A small contrastive image-text model, trained from scratch: encoder arch resnet_bottleneck, normuon at rate 0.0036.
Rows from block 4 of the text encoder of a small contrastive image-text model, named by matrix and row number. Rows with one number belong to one neuron. Each number is 128 + 24 x the weight over its row's rms, rounded and kept within 0 to 255. All counts start at 0.
After each neuron's rows are labels from the 100 texts, of 14848, where the neuron reaches its highest value: "fires on" is the input token at the peak. Only what is clearly more common there than usual is listed. The data: cartoon faces. In brackets: how many of the 100.
# fc1: MLP up (text_encoder.blocks.4.mlp.fc1.weight, 768x192), inputs 0-191
# fc2: MLP down (text_encoder.blocks.4.mlp.fc2.weight, 192x768, transposed), outputs 0-191

fc1.546 [139 134  89 129 119 166 127 124  56 125 145  79 114 111 126 191 157 136 140  61 121 113 113 101 185 146 143 102 141 150 123 148 121 132 137 148 135 151 103 160 112 117 127 117 139 150 153 109 124 134 146  80 121 124 101 172 113 146 133 127 130 128 121 142 180 101 109 181 157 143  99 134 136 108 153 159 146 191 132 118 161 129 105 137 118 141 137  72 143 126 109 113 119 157 113 130 131 133 161 122 117 148 114 128 135 123 147 123 135 113  54 127 122 145 145 115 143 125 133 136 132 124 130 119 144 139 123 146 138 160  98 144 171 134 141  95 133 127 113 165 100  54 128 148 111 155 118 185 121 113 112 152  76 155 133 129 124 129 156 141 121 121 102 112 142 134  96 141 125  76 135 125 186  90 138 106 155 125 144 129 143 122 107 130 151 147 130 126 163  97 112 136]
fc2.546 [122 139  95 105 112 142 133 140  75 132 165  75 123  73 132 169 145 110 145  83 114 121 121 132 180 131 126 117 115 174 103 152 116 132 131 152 120 156  97 120 120 132 134 133 126 147 124 111 126 115 144  84 139 131  86 152  74 145 124 120 118 142 117 159 179 133 122 170 145 155  97 125 151 146 131 170 140 177 129 137 128 124 104 151 106 143 139  79 134 112  94 123 121 162 107 131 157 143 160 119 132 135 127 121 163 119 140 160 134 110  58 106 126 140 127 104 138 142 142 119 114 158 134 139 121 125 121 150 130 161  90 136 158 128 134  95 107 109 117 165  91  71 135 152  94 154 121 180 118 104 128 142  65 157 142 141 138 117 140 158  98 142 105 110 123 135 121 145 110  86 133 128 184  85 123 100 141 138 151 125 141 113 103 120 131 134 138 124 194 118 113 135]
fires on: "sad" (100)

fc1.109 [ 82 134 135 132 170 106 128 147 134 159 122 137 110 114 180 137 117 103 138 127 136 138 128 127 134 103 150 145 135 100 163 146 123 125 133 119 100 117 136 113 142  68  90  97 144 137  42 137 140 151 143 105 160 149  57 120 104 108 161 139 103 126 115 102 105 143 151 156 136  92 124 113 111 147 143 134 129 107 140 135 103 126 169 174 201 154 135 123 134 151 113 170 131 156 123  95 137 114 138 139 137 163 125 114 119 167 129 133 119 133 124 116 127 140 213 147 135 108 190 104 108 123 101 125 133 130 103  80 109 101 140 129  84  98 117 130  90 145 119 150 143 117 119 125 136 133 124 172 120 156 122 117 126  79 104 108 138 108 138 125 115 136  80  89 137 162 126 123 147 152  83 155 117  96 137 158 130 135 131 144 141 127 117 134 107 101 136 127 117 127 106  96]
fc2.109 [151 132  86 119 114 125 109 106 156 115 133 148 138 127  90 134 144 139 103 128 165 128 128 120 101 139 112 178  80 120  99 151 120 124 135 163 153 116 139 117 137 158 203 163 138 117 207 142 144 133  86 153 122 111 144 100 136 133 156 142 126 107 121 159 132 125 137 103 112 159 151 152 138 130 126 135 126 162 140 140 141 123 140  97  29 124 131 151 130 123 151  95 128  88 107 177 128 162 137 112 126 120 129 120 155  98 142 145 134 120 103 136 150  93  50 116 104 154  88 133 140 164 146 118 122  85 176 147 124 117 121 131 151 129 129 110 139 123 122 125 148 144 124 117  86 109 140  84 131 131 134 166  88 141 145 136 118 128 119 121 149 143 123 163 103 122  97 126 123 109 197  84 127 134 122  99 111 127 112  81 141 137 134 123 153 122 142 128 100 133 142 140]
fires on: "white" (100)

fc1.617 [132 151 117 172 154 121 110 157 148 141 110 149 109 127 163 140 105  98  98 136 119 156 106 137 100 127 182 154 125 127 148 141 102 146 124 127  74 148 133 155 118 112 119 110 160 114  98 130 146 115 136 138 160 147  98 121  94 118 113 106 129  90 138 160  97 139 125 180 143  79 154  84 122 136 144 136 116  80 136 138  84 142 171 141 153 112  63 106 138 126 130 132 144 142 127 118 100 146 114  97 139 138 154 144 103 141 144 143 109 123 100 136 104 119 189 139 144  95 174  97  89 112  98 125 106 161  96  53 121  99 135 133  94 133 136 111  81 138 133 150 136 135 152 110 137 114 129 144 138 137 113 124 128  93 108 103 171 103 160  85 105 117 101 113 143 158 146 113 124 145 106 146 171 103 119 152 170 113 172 130 145 104 107 127 118 142 133 106 132 140 167 131]
fc2.617 [119 114 119 119 134 124 152 111 115 140 135 122 128 143  91 131 141 151 161 121 148  93 141 104 138 117  83  95 159 109 149 132 120 123 153 106 144 105 136  99 183 125 148 126 110 137 156 105 109 158 126 130 102 127 140 127 156 136 162 200 134 153 115  98 144 131 123 105 126 143  99 127 105  94 128 100 123 167 122 131 135 138 103 102  81 132 204 149 131 145 142 147 121  70 109 123 143 108 143 125 139 109  92  72 125 117 123 114 148 115 122 145 140 119 104 156 129 208 120 149 151 123 132  63 158  97 181 171 116 141 154 133 146 119 114 130 163 111 102 151 113 140 142 136  92 142 150 110 112 123 144 138 106 168 161 129 117 130 100 177 171 142 115 163  86 104  99 138 139 108 173 114 129 140 127  97 102 150  91 119 126 126 149 124 142 124  94 114  99 157 108 125]
fires on: "white" (100)

fc1.254 [144  86 150 130 138  68 141 142 145 105 114 163 136 119 147 117 102 135 118 136 128  76  89 137 161 110 121 115 138 143 108 127 127 154 125 130 113 125 111 130 182 135 107 103 112 105 130 167 156 154 147  86 170 114 135 166  92 152 104 130 155 115 141 133 100 120 105 127 122 149 153 124 136  96 187 137 132 100 143 136 112  80 115 144 129 148 147  75 135 148 157 162 141 120 116 125 163 150 136 101 147 136 120 126  74 138 145  97 137  85 128 117 108 137 154 109 150 126  72 130 156 118 139 117 129 137 132 137 116  89 128 114 209 152 143 138 144 145 143 145 136 190  96 116 117 144 125 120 160 117  76 129 144 103 142 162 124 157  94 137 142 145 143 122 133 119  98 129 116 100 133 158 119 114 120  72 132 142 104 120 159 129 120 153 149 145 124 184 136  62 129 129]
fc2.254 [136  82 166 139 131  80 150 127 138 140  93 150 149 122 116 146 110 141 105 104 170  96  97 183 171 129 136 111 147 141 162 119 115 153 121 112 103 112 142  86 151 128 124 133 105  63 156 132 106 180 137 125  94 129 136 144 100 162 119 167 152 140  88  92 130 121 103 126 120 195 145 114 161 114 143 160 106 136 134 149 125 100 160 133 117 130 135  80 134 139 148 143 145  97 128 142 166 149 148 103 137 203 129 161  76 116  96 145 129 121 140 144  99 137 121  89 137 147  75 134 123 106 180 120  88 121 126 126  86  97 106 146 143 144 169 112 163 177  96 139 129 132 106 123 103 135 150 126 124 127  93 113 151 118 126 153 148 118 113 148 120 140 107 154 112 138 115 122 151 148 111 147 100  98 119 104 122 100 114 143 135 109 140 128 136 112 102 142 140 100 132 130]
fires on: "top" (100)

fc1.269 [112  64 184  95 141 109 140 127 147 131 105 105 143 109 125 106 133 146 130 116 125 118  86 121 177 101 145 126 121 116 125  96  85 152 142 111  94 106 120 115 168 121 105 107 147 128 128 106 117 147 155 112 162 160 110 185 104 136 108 121 152 126 172 149 161 136 115 123 140 160 139 116 118 124 154 129 117 163 140 126 118  90 122 123 138 144 155  83 137 135 149 101 158 108 125 118 163  94 121  74 113 101 100 119  57 152 115 126  96 147 143 152 126 138 143 167 146 128  64 145 149 103 165 120 109 133 134 128 127  96 121 123 144 133 146 177 151 158 123 135 117 172 125 111 119 160 144 143 141 153 117 157 157  99 117 189 172 149 111 135 130 129 137 154 127 149 109 131 133 118 108 165  89  86 116 106 140 145 124 135 141  85  98  94 115 182 132 130 123 113 143 124]
fc2.269 [138  98 169 118 113 104 123 147 141 121 135 113 124  85 128 138 112 122 142 161 162 134  93 114 179  94 136 144 131 129 103 100 113 128 141 108  95  63 128 124 185 129 137 124  97 107 123 147 117 170 135  78 189 157 154 171  68 123 116 105 129 128 158 164 133 133 118 131 112 197 152 114 151 122 139 123 125 145 132 103 108 113 145 125 128 137 153 100 143 142 158 115 153 127 103 107 186 111 120  89 127 118 144 110  79 146 130 110 131 145 149 155 115 117 121 147 119 134  70 107 135 123 161 129 132 125 109 120 117 113 126 144 155 151 124 143 132 105 106 142 118 165 104  87 104 147 147 149 125 122 153 114 113  92 112 188 161 147  94 125 124 122 115 159 125 107 128 127  94 130 126 141  80  93 105 121 124 125 128 115 159  80 109 155 129 176 165 118 103  98 108 152]
fires on: "top" (100)

fc1.271 [139 144 133 154  75 120 157 119 156 110 117 137 132 116 161 121 144 131 151 146 109 138 199 132 109 132 143 117  90  98 129  73 122 126 186 129  84 103 119 146 128 120 121 136 148 155 122 118  99 135  95  84 158 102 113  91 143 100 117 103 124 124  77 111 144  78 115 143  97 134 103  95 125 125 163 123 101 101 186 120 147 127 164 138 160 159 127 136 108 133 103 139 108 153 160 112 153 138 143 156 132 112 133 149 102  99 129 132 158 133 170 136 117  82 101 105 141 143 128 126 129 125 147 114 137 111 128 159 123 127 139 160 138 110 104 155 145  88 139 112 104 115 152 125 164 145 109 106 139 140 129  95 114 110 129 187  63 119 117 111  97 127 180 108 164 152 127 131  95 108 119 121 134 108 154  82 147 135 110 124 141 134 158 139 121  89 143 126 139  54 130 121]
fc2.271 [127  82 147  90 185 107  83 177 124 143 125 137 123 150  52 130 119 153 136 126 103 134  95  89 105 101 108 136 180 115 161 146 102 125 104 168 150 129 121 155 136 162 139 144 141 103 177 115 142 136 141 126 134 142 146 151 109 112 123 139 158 138 148 161 140 148 142 140 170  70 143 123 116 122 139 133 121 128  90 101 119 131  95 126 106 114 114 137 141 138 123 129 113 112  91 110 116  79 121 123 113 115 107 106 146 133 129 118 118 111 111 154 163 107 117 199 134 170 145  95 139  86 110 132 143 123 143 121 101 121 124 119 141 164 120 104 138 164 105 151 153 141 111 152  96 127 124 178  99 106 159 156 147 135 164 134 165 141 123 151 164 135  96 161 103  98 113 140 173 130 139 158 142 155  94 104  86 153 131 134 115 106 102 123 111 159  96 150 101 131 128 117]
fires on: "," (100)

fc1.739 [ 65 176 123 120 163 131 133 136 115 112 117 109 135 130 163 114 110 110 164 150 120 108 135 134 135 158 141 159 141 123 110  96 151 127 114 162 120  76  96 155 172 155 114 154  93 136 165 127 109 130 121 109 151 109  95 102 132 161 117 145 120 130 126 103 142 131 143 126 129 121 138 107 102  99 119 133 143 131 106 120 112  96  77 109 139 102  97 132 119 148 134  98  93 120 121 133 140 120 110 122 119 122 172 132 146  71 102 147 128 117 129 147 136 111 108 131 149 158 106 137 170 133 114 139 135 111  99 131 116 158 136 117 125 120 124 125 110 157 118 177 105 138 139 139 156 120  93 107  63 121 135 109 123 134  95 241 103 117 101 104  92 148 157 129 176 135 134 159 150 144 128  97 144 118 121 106 103 157 108 130 136 145 180 112 136 128  96 149 125  54 113 136]
fc2.739 [157 121 128 156  77 129 153 129 144 125 122 131 121 111  99 118 117 149 115 109 114 130 148 142  84  96 126  41 132 117 144 175 111 138 129  94 114 121 117  84 104  89 149  91 135 158 136 123 133 120 142 132 152 144 136 136 141 107 119  83 140 151 140 181 118 134  91 114  67 137  86 114 149 150 142 123 113 112 182 113 141 162 154 173 112 138 127 132 141 121 137 114 145 150 160 120  89 120 148 127 170 125 110 143 118 167 141 133 121 134 146 104 113 148 132 148  77 112 156 151  79 129 158 136 100 168 140 119 164 121 111 132 113 107 155 119 120 133 146  82 127 135 111  93 123 126 145 110 116 127 140 155  88 132 146 101 137 150 140 173 131 121 135 154  95 130 127  63  93 131 155 139 123 143  91 125 131 142 124 139 132  74  97 143 108 138 182 116 157 167 137  99]
fires on: "," (100)

fc1.675 [151  80 149 130 132  71 115 147 141 138 117  93 125 126 135  96 105 133 127 137 137 121 122 103 186  92 161 112 151 161 160  89 112 155 140 121 141 108 131 115 187 144 125 118 131 105 140 168 104 130 149 168 159 114 112 203 104 160  76 119 140 122 159 132 157 114 124 155 159 133 126 133 138 140 127 138 187 106 148  92 117  89 119 140 132 167 137  95 135 134 117 130 111 148 108 134 143 111 151 108 135 100 131 113  48 146 152  89 116 127 161 131 148 133 138 157 133 139 120 126 124 143 169 125 122 112 120 130 140  77 124 133 113 116 137 189 114 126 136 118 102 146 123 126 118 144 113 157 123 128 131 135 149  98 106 141 109 154 110 117 156 135 102 130 118 125 111 124 132 142 117 167 121 142 110  93 133 119 125 140 178 102  95 156 125 188 131 163  95  59 135 125]
fc2.675 [168 115 124 146 126  73 131 146 161 127 117  83 141  93 138 129 111 143 104 145 155 113 108 114 172 102 147 118 159 164 162 101 120 146 139 104 112 102 114 121 149 134 135 122 134  95 139 189  78 153 101 157 147 121 130 184 115 153 104 118 130 150 178 129 154 105 126 158 127 177 120 139 151 112 112 141 175 148 135  94 149 129 143 137 139 152 134 127 157 137 132 122 103 123  97 142 144 108 146  85 127 150 145 105  79 130 127  95 158 131 160 126 130 129 111 118 108 137 135 108 117 128 214 118 119 112 127 138 110  62 140 140  82 139 129 144 134 120 114 126 111 122  85 114 124 131 115 147 115 102 117 124 112  82 127 125  92 128 135 100 148 144  93 167 109 105 130 129 110 137 148 125 129 103 128  90 101 136 132 123 182  97 120 163 126 181 147 148  82  98 105 118]
fires on: "top" (100)

fc1.159 [118 165 117 123 104 115 137 132  58 139 142 134 114 122 114 134  99  87 140 144  90 138 125 141 139 176 174 163 116 145 123  99 152 131  90 161 127 112  75 142 150 153 152 117  95 133 153 146 160 153 135 216 145 121 137 156 116 158 103 117 118 126 115 146  74 139 110 134 117 102 150 126 153 141 127 134 148 101 120 114 130 107 139 118  96  90 141 125 132 110 170 109 130 148 119 143 101  96 121  78 136 122 127  99 126 126 153 147  95 118 120 120 123 125 148 115 133 115 122 153 138 130  84 144 148 128  94 107 148 163 105 123  96 136 160 118 113 147 148 155 122 168 135 132 119 102 120 106  81 112 135 116 148 129 107 219 109 119 105  92 100 111  86 129 143 114 140 144 160 142 142 110 116 125  76 153 163 125 131 127 157 121 161 125 121 159 144 140 159  94  90 149]
fc2.159 [166  97 147 126 117 105 111 120 174 120 117 125 129 147 114 125 114 167 133 116 132  83 156 120 111 114 107  45 163 109 136 168 126 135 126 115 135 127 143 126 141  96 115 151 154 147 147 120 120 112  88 106 130 132 128  95 129 100 155 103 112 189 134 123 165 135 131 116  99 148 105  97  86 113 155 121 122 129 155 115 104 124 121 130 146 131 110 154 151 163 127 138  99 127 111  95 123 160 147 143 149 125 101 217 149 170 125  99 140 129 120 134 113 131  92 139 112 150 120 118 116 110 149 109 144 100 157 142 109 102 146 121 148 123 127 127 155 139  99 120 149 127 105 114 123 156 147 120 137 113 171 159  97 151 177  88 127 150 148 189 132 152 149 160 149 119 123 131 117 108 118 131 147 118 204  85  83 118  78 126 146  77 110 102 137 119 118 116 102 144 121 121]
fires on: "top" (100)

fc1.667 [149  80 138 130 155  93 141 142 137 137 101 149 146 115 133 135 118 139 115 133 142 100  79 139 165 109 139 112 146 122 113 115  99 151 129 116  99 111 120 106 176 122 115 105 130  93 140 149 137 179 144 122 152 148 128 156  96 150 108 128 166 120 146 144  91 126  97 109 124 185 162 118 154  94 175 135 128 138 142 151 136  81 137 156 123 149 150  65 152 140 158 127 142 106 106 123 189 132 122  91 140 158 126 134  74 151 126  92 127 108 121 143 103 129 141 124 138 138  59 126 129 109 175 116 123 144 132 125 113  86 135 124 187 145 163 139 149 143 117 150 134 177  96 105 108 130 152 152 132 132  96 129 137 117 127 173 129 146  91 128 138 140 148 141 126 127 112 132 126 131 118 172  89  66 116  79 131 134  99 116 167  99 116 139 139 148 121 157 131  90 125 133]
fc2.667 [146  70 169 134 135  82 149 138 138 132  97 148 154 115 115 144 116 136 115 122 171  94  93 171 176 113 138 115 151 137 143 105 114 155 120 109  90 101 132  90 163 125 117 125 104  71 151 143 104 186 137 115 126 140 142 148  89 160 113 146 150 139 102 122 127 119 106 129 117 205 151 108 162  98 155 156 112 138 139 146 124  97 158 134 123 141 148  84 139 134 167 132 148 100 111 126 173 136 142  94 140 183 135 145  72 127 107 123 140 116 144 150 104 136 124 101 144 148  66 130 128 105 182 118  94 128 125 126  89  95 119 141 151 145 161 121 158 164 100 149 118 141  91 113 103 144 150 146 116 119  98 118 149  98 126 166 145 121 106 145 115 134 106 153 114 138 117 119 146 138 114 155  89  93 111 100 130 107 118 135 136  92 132 133 134 129 118 141 125  99 125 137]
fires on: "top" (100)

fc1.616 [138 106  91 119 133 170 133 122 176 158 128 107 102 120 133 175 168 108 133 106 111 140 126 116 131  82 148 112 120 133 143 151 154 128 139 127 165  68 123 125 198 113 129 112 150 153 121 149 178 126 144  88 113 100 116 182 164 132 147 134 143 130 118 150 118 135 146  38  99 116 113  93 104 117 141 128 151 108 139 162 191 125 126 153 130 150 129 108 113 136 110 139 110 125 137 112 135 129 138 170 133 115 120 131  84  98 125  96 143  92 109 129 129  95 127 129 148 135 135 132 153 101  92 113 132 113 131 137 117 151 128 152 129  83 105 147 125  83 153 134 132 146 122 144 129 116 146 119  96 129 129 139 148 126 142 148 175 135 171 133 133 151  53 133 123 129 126 137 120 125 127 111 122 164 125 111 133 145  95 145 178 123 148 158 154  55 143 119 116 122 129  89]
fc2.616 [137 130 110 129 126 125 119 118 170 149 117 122 114 126 144 178 169 116 156 137 116 144 111 124 126  93 150 121 121 123 150 125 156 137 116 132 146  52 110 113 186 122 127 123 131 174 120 138 165 153 167 108 116  88 107 180 146 147 152 144 135 136 111 129 111 122 144  56 111 129 117 116  85  94 139 126 124 114 130 171 149 119 119 146 137 126  99 122 106 129  93 131  68 121 150 102 130 114 142 153 139 106 112 130  80 114 133  98 154 105 138 126 110  99 142 145 149 148 139 115 153 130 123 131 120 111 127 148  92 166 139 144  94  78 136 160 135  98 158 148 145 162 122 144 117 102 123 142 102 112 125 111 126 125 142 144 161 129 158 108 132 142  53 108 119 164 112 152 115 131 138 104 131 184 122 111 142 140  79 159 180 139 175 132 147  86 120 132 105  94 116  89]
fires on: "white" (100)

fc1.424 [107 134 114 135 145 131 111 141 193 145 104 113 147 133 149 144  97  96 121 151 108 151 126 141 129 127 181 154 126 123 140 140 128 143 111 158  96 109 170 138 127 104 103 101 167 114 119 142  99 160 135 125 159  88  49 126 106  74 152 142 150 118 106 124 118 157  99 115 155  96 158  84 104 136 149 126 122 107 101 104 124 131 144 118 132  76 131 121 163 128  98 157 116 134 140 110 153 128 121 145 153 146 127 153 105 123 130 147 130  87 108 126 112 123 200 122 114  89 141 100 136 140  97 137 156 146  67  77 113  98 148 136  89  84 110 102  98 130 115 196 135 141 172 165  95 144 126 153 115 127 120 142 128 112 119  78 177 112 129 106  92 135  92 112 127 113 139 125 137 127 100 164 156 123 133 137 143 123 140 122 134 134 132 124 110 124 131 127 110 152 143 118]
fc2.424 [148 140 125 116 125 145 132  89 117 140 153 140 141 124 130 117 181 156 125 117 166  96 133  84 124  92 105 105 115 105 123 141 130 108 170  77 141 118 116 107 143  98 165 125 107 116 126 115 151 106 126 107 133 174 145 127 143 151 145 122 118 123 141 123 119 110 147 111  79 143  91 141 170 108 117 122 130 149 159 146 140 131 125 163 120 167 151 122  89 169 160 104 107 113 101 124 144 148 125 118 122 116 131  83 131 124 119  87 146 133 138 143 124 104  70 132 154 161 138 162 111 112 125  91 103 104 204 166 123 146 115 162 142 127  97 137 174 110 150 101 109 129  63  88 177 101 129  83 134 159 127 140 108 123 148 168 114 119 109 146 173 158 117 159 121 130 126 141  87 115 170  79 139 142 115  99 127 153  90 120 134 106 123 116 141 131 136 104 116 145 123 164]
fires on: "white" (100)

fc1.632 [113 149  76 128 131 158 126 141  94 117 127  64 118 110 142 177 138 109 138  88 130 107 157 133 162 141 149 133 118 135 116 154 128 142 149 144 116 116 102 154 114 121 124 104 137 150 127 101 127 109 129  78 142 156 100 177 107 143 119 153 133 136  90 135 153  90  89 188 129 167 112 118 141 118 171 150 144 157 106  92 127 116 106 130 137 168 132  98 134 109 132 140 110 159 154 128 132 137 125 145 141 142 127 124 143 121 108 132 118 135  97 144 111 117 127 114 133 106 123 130 108 112 108 113 121 136 118 140 132 208 111 118 162 113 136 105 119  93 125 162 114  34 111 137 111 157  89 188 118 117 123 146  94 109 117 146 121 116 147 170 113 110 121  80 147 132 118 103 122  79 115 122 176  99 120 118 181 123 153 133 133 138  91 119 138 146 115 142 173  90 132 132]
fc2.632 [116 131  91 101 131 137 126 150  80 133 166  48 121  76 133 153 125 110 133  73 146  90 145 152 153 136 133 104 129 160 142 165 147 139 138 142 127 143  86 131  96 145 122 126 119 163 121 113 140 114 127  89 134 165  98 147  96 138 115 135 120 130  99 146 136 106  65 169 158 172 121 138 125 145 150 132 150 169 114  89 125 113 100 148 123 140 140 121 141 117  99 129 117 135 121 124 136 152 150 133 158 138 136 128 147 139 126 126 125 131  75 107  93 117 112 130 147 135 135 148 109 173 126 140 117 137 112 159 148 189 122 142 165 108 137 113 119 120 129 156 118  52 135 109 113 149 113 193 104 120 115 144 101 137 133 148 125 103 130 169 123 126 114 103 125 120 120  99 108  85 126 126 186  91 137 105 147 126 161 150 132 118  99 129 127 138 127 120 197 104 135 147]
fires on: "sad" (100)

fc1.521 [142 128 132 112  89 116 142 127 108 107 115 155 131  97  96 142 168 114 123 103 135 143 159 128 115 114 107  87 104  92 140 100 108 166 101 104 134 134  85 117 124 161 120 168 100 148  89 148 121 102 119 136 174  89 108 115 135 146  97 122 135 110 103 141 162 115 108 155 120 131 112 141 140 111  96 129 117  93 153 141 127 111 130 158 150 167 170 116 110 127 127 150 107 115 106 135 159 133 158 167  96 154 123 125 146 134  82 130 126 125 175 148 153 105 131 130 114 129 122 161 139 142 116 126 133  93 180 100 212 125 147 121 121 142 140 130  91 143 143 145 126 144 158  99 168 133  99 150 124 183 184  93 143  92 153 144 123 122 117 120 138 122 138  85 148  95 139 115 164  93 113 127 108  60  98 148 108 128  95 140 135  99 151 123 103 121 177 119 111 134 117 148]
fc2.521 [112 129 145 135 131 144 113 177 136 145 113 154 111 120 157 131 106 113 125 142  78 148 115 147 123 136 147 180 151 154 132 138 132  93 117 180 131 110 123 124 108  91  97 124 120  97 142 124 146 118 112  99 113 137 144 129 109  91 143 159 140 135 123 108 136 117 143 151 105 131 191 137 131 166 112 152 111 126 122 140 131 141 121 117 153 163  73 118 184 141 124 111 131 134 114 118 119 117 102 134 141 116 160  71 127 112 154 133 158 101 132 124 122 150 140 163 110  85 109 116 111 126 135 202 130 145  84 131  83 111 172 108 155 145 129  68 155 119 140  45 117 134 101 155  81 119 118 106 130  89 145 149 113 154 113 149 118 192 145 113 149 117 143 161 141  97 139 117  85 174 116 142 123 142 120 113 116 146 120 147 121 127 125 110 147 149  86 136 151 118 157 134]
fires on: "," (100)

fc1.758 [128 137  97 100 103 148 105 148 106 115 115 106 125  86 113 178 141 122 149 110 121 146 120 133 180 156 120 138 148 135 107 155 129 131 153 130 140 131 111 177 107  95 111 104 115 134 176 100 124 131 122 125 137 126 136 205 122 168  97 131 160  95 108 152 175 114 122 170 129 163  96 115 149 101 110 126  99 181  96  90 154 130 131 141 143 135 122  78 130 126 170 121 145 144 117 140 109 122 165  98 112 127 120 123 112 126 115 150 137  89 115 126 117 128 166 125 153  89 178 134 100  94 148 110 146 149 117 142 123 139 121 111 164 132 136  94 146 104 112 141 104  73 108 137 116 178  83 170  98 109 105 155 149 144 127 144  96 132 165 154 139 127 125 129 151 109 103 130 152  62 149 132 162 148 127 124 141 141 167 107 121 141 106  95 136 116 111 103 169 109 123 134]
fc2.758 [116 138 138 128 120 129 139 115  77 113 164  74 135  95 142 141 121 123 139  76 137  96 124 139 142 123 122 108 101 194 121 132 119 132 123 155 104 140  98  73 139 151 158 157 126 157 100 117 119 122 162 110 147 141 102 106  75 105 152 133 112 168 145 142 148 135 111 136 127 132 107 151 145 160 138 168 138 125 159 162 119 135  84 143  90 133 143 102 144 140  58 116 121 140 120 119 154 165 130 110 153 127 125 131 173 149 153 129 131 154  77 125 128 145  95 113 104 184 105 119 123 164 108 147  92 105 132 137 116 194  99 142 128 104 142 109  90 120 118 134  95  91 160 126 113 111 145 158 133 139 149 121  73 157 159 143 144 123 122 136 105 145 116 107  98 146 109 143 101 137 126 135 162  81 122  92 121 127 140 174 150  87 136 120 121 140 138 138 169 118 133 126]
fires on: "sad" (100)

fc1.297 [ 99 125 148 110 127 147 150 144 141 125 101 133 121 128 119 127  84 115 179 160 116 119 157 141 121 167 154 110 123 134 133 135 131 108 106 104 106  96 131 119 159 132 169  84  92 101 131 138 141 139 140  80 178 132 131 188 116 121 119 127 121 103 107 140 135 132 158 200 154 135 169 125 140 135 103 120 171 110 122 126 111 134 134 163 170 125 107 120 104 107 153 161 129 119  89 115 162  96  87 109 137  81 145 129 150 110 149  85 141 134 119 103  97 156 100 130  97 177  78 105 151 103  97 124 125 142 115 120 140 150 136 126 165 147  90  91 138  96 122  97 125 163 109 162 172 139 119 126 115 128 139  77 127 108 129 106 151 118 108 162 159 116 114  99 114  98  93 146 142 136 148 154 108 103  94 131  99 129 158 135 156 139 142 189 148 136 112 131 132 103 132 135]
fc2.297 [123  98 119 137 134  99  88 131 133 125 116 133 129 101 106 119 119 100 106 102 121 130  74 111 168  74 124 174  93 114 124 123 128 130 140 154 116 128 144 148 115 126 123 137 129 120 138 132 119 133 113 111 112 147 126 119  79 106 112 123 142 132 160 113 159 154 106  81 111 126 103 118 118 100 162 138 141 163 109 111  95 133 117 121  85 139 154 135 141 162 136  88 125 153 150 147 147 136 174 132 133 172 109 135  68 152 125 145 126 138 146 145 141  87 157 181 166  95 161 193 111 170 165 121  52 125 126 126 112 121 128 123 175 136 144 140 122 160 116 124 134 152 151  80  85 120 147 117 100 148 109 154 137 102 138 173 138 121  93 110 146 136 108 182 108 172 118 122  82 109 153 131 110 158 129 129 138 121  99 152 131 118 105  90 107 150 139 144 118 121 127  99]
fires on: "top" (100)

fc1.230 [128 136  92 116 131 163 127 142  67 126 147  80 107  91 124 184 134 128 145  72 112 117 120 112 178 143 128 109 140 147 119 163 117 141 147 153 126 165  98 133 113 102 125 126 126 149 140 105 126 143 138  90 111 127  99 169 103 139 119 121 133 141 120 155 168 106 110 181 149 139 102 127 139 121 144 166 146 202 119 113 153 138 105 146 116 155 144  65 144 127 112 128 123 164 119 136 129 132 169 124 148 136 120 127 125 147 152 137 134  98  69 109 116 137 150 115 135 122 156 140 120 139 123 136 141 147 125 146 124 143 104 146 154 131 141  98 124 132 104 162  98  43 115 143 102 166 105 194 123 103 109 153  80 150 121 124 133 133 153 138 115 132  93 124 131 126  90 147 120  80 140 129 184 100 122 101 154 135 151 132 131 125 105 136 133 142 145 123 177 108 116 132]
fc2.230 [115 137  98 103 121 143 127 141  65 131 156  79 128  83 122 174 136 117 146  79 121 123 128 139 179 133 122 118 121 177 109 157 115 138 138 169 124 159  85 127 118 124 135 122 122 154 131 115 125 112 134  86 136 133  85 157  77 148 128 121 129 140 117 162 178 130 121 170 144 162 106 127 146 138 140 165 136 185 133 132 132 132 106 145 109 147 137  75 145 118  91 125 125 150 107 124 150 138 168 120 133 124 116 119 169 125 146 152 141 106  67  98 119 125 127 110 139 139 145 127 119 158 133 135 117 125 119 146 125 163  98 127 157 125 145 107 108 118 122 158  82  62 138 150 101 147 119 187 113  98 119 145  59 154 140 140 137 116 137 140 100 142 106 111 132 132 117 135 113  92 130 124 177  86 113  89 143 141 147 131 141 119 108 116 129 137 138 125 197 118 126 130]
fires on: "sad" (100)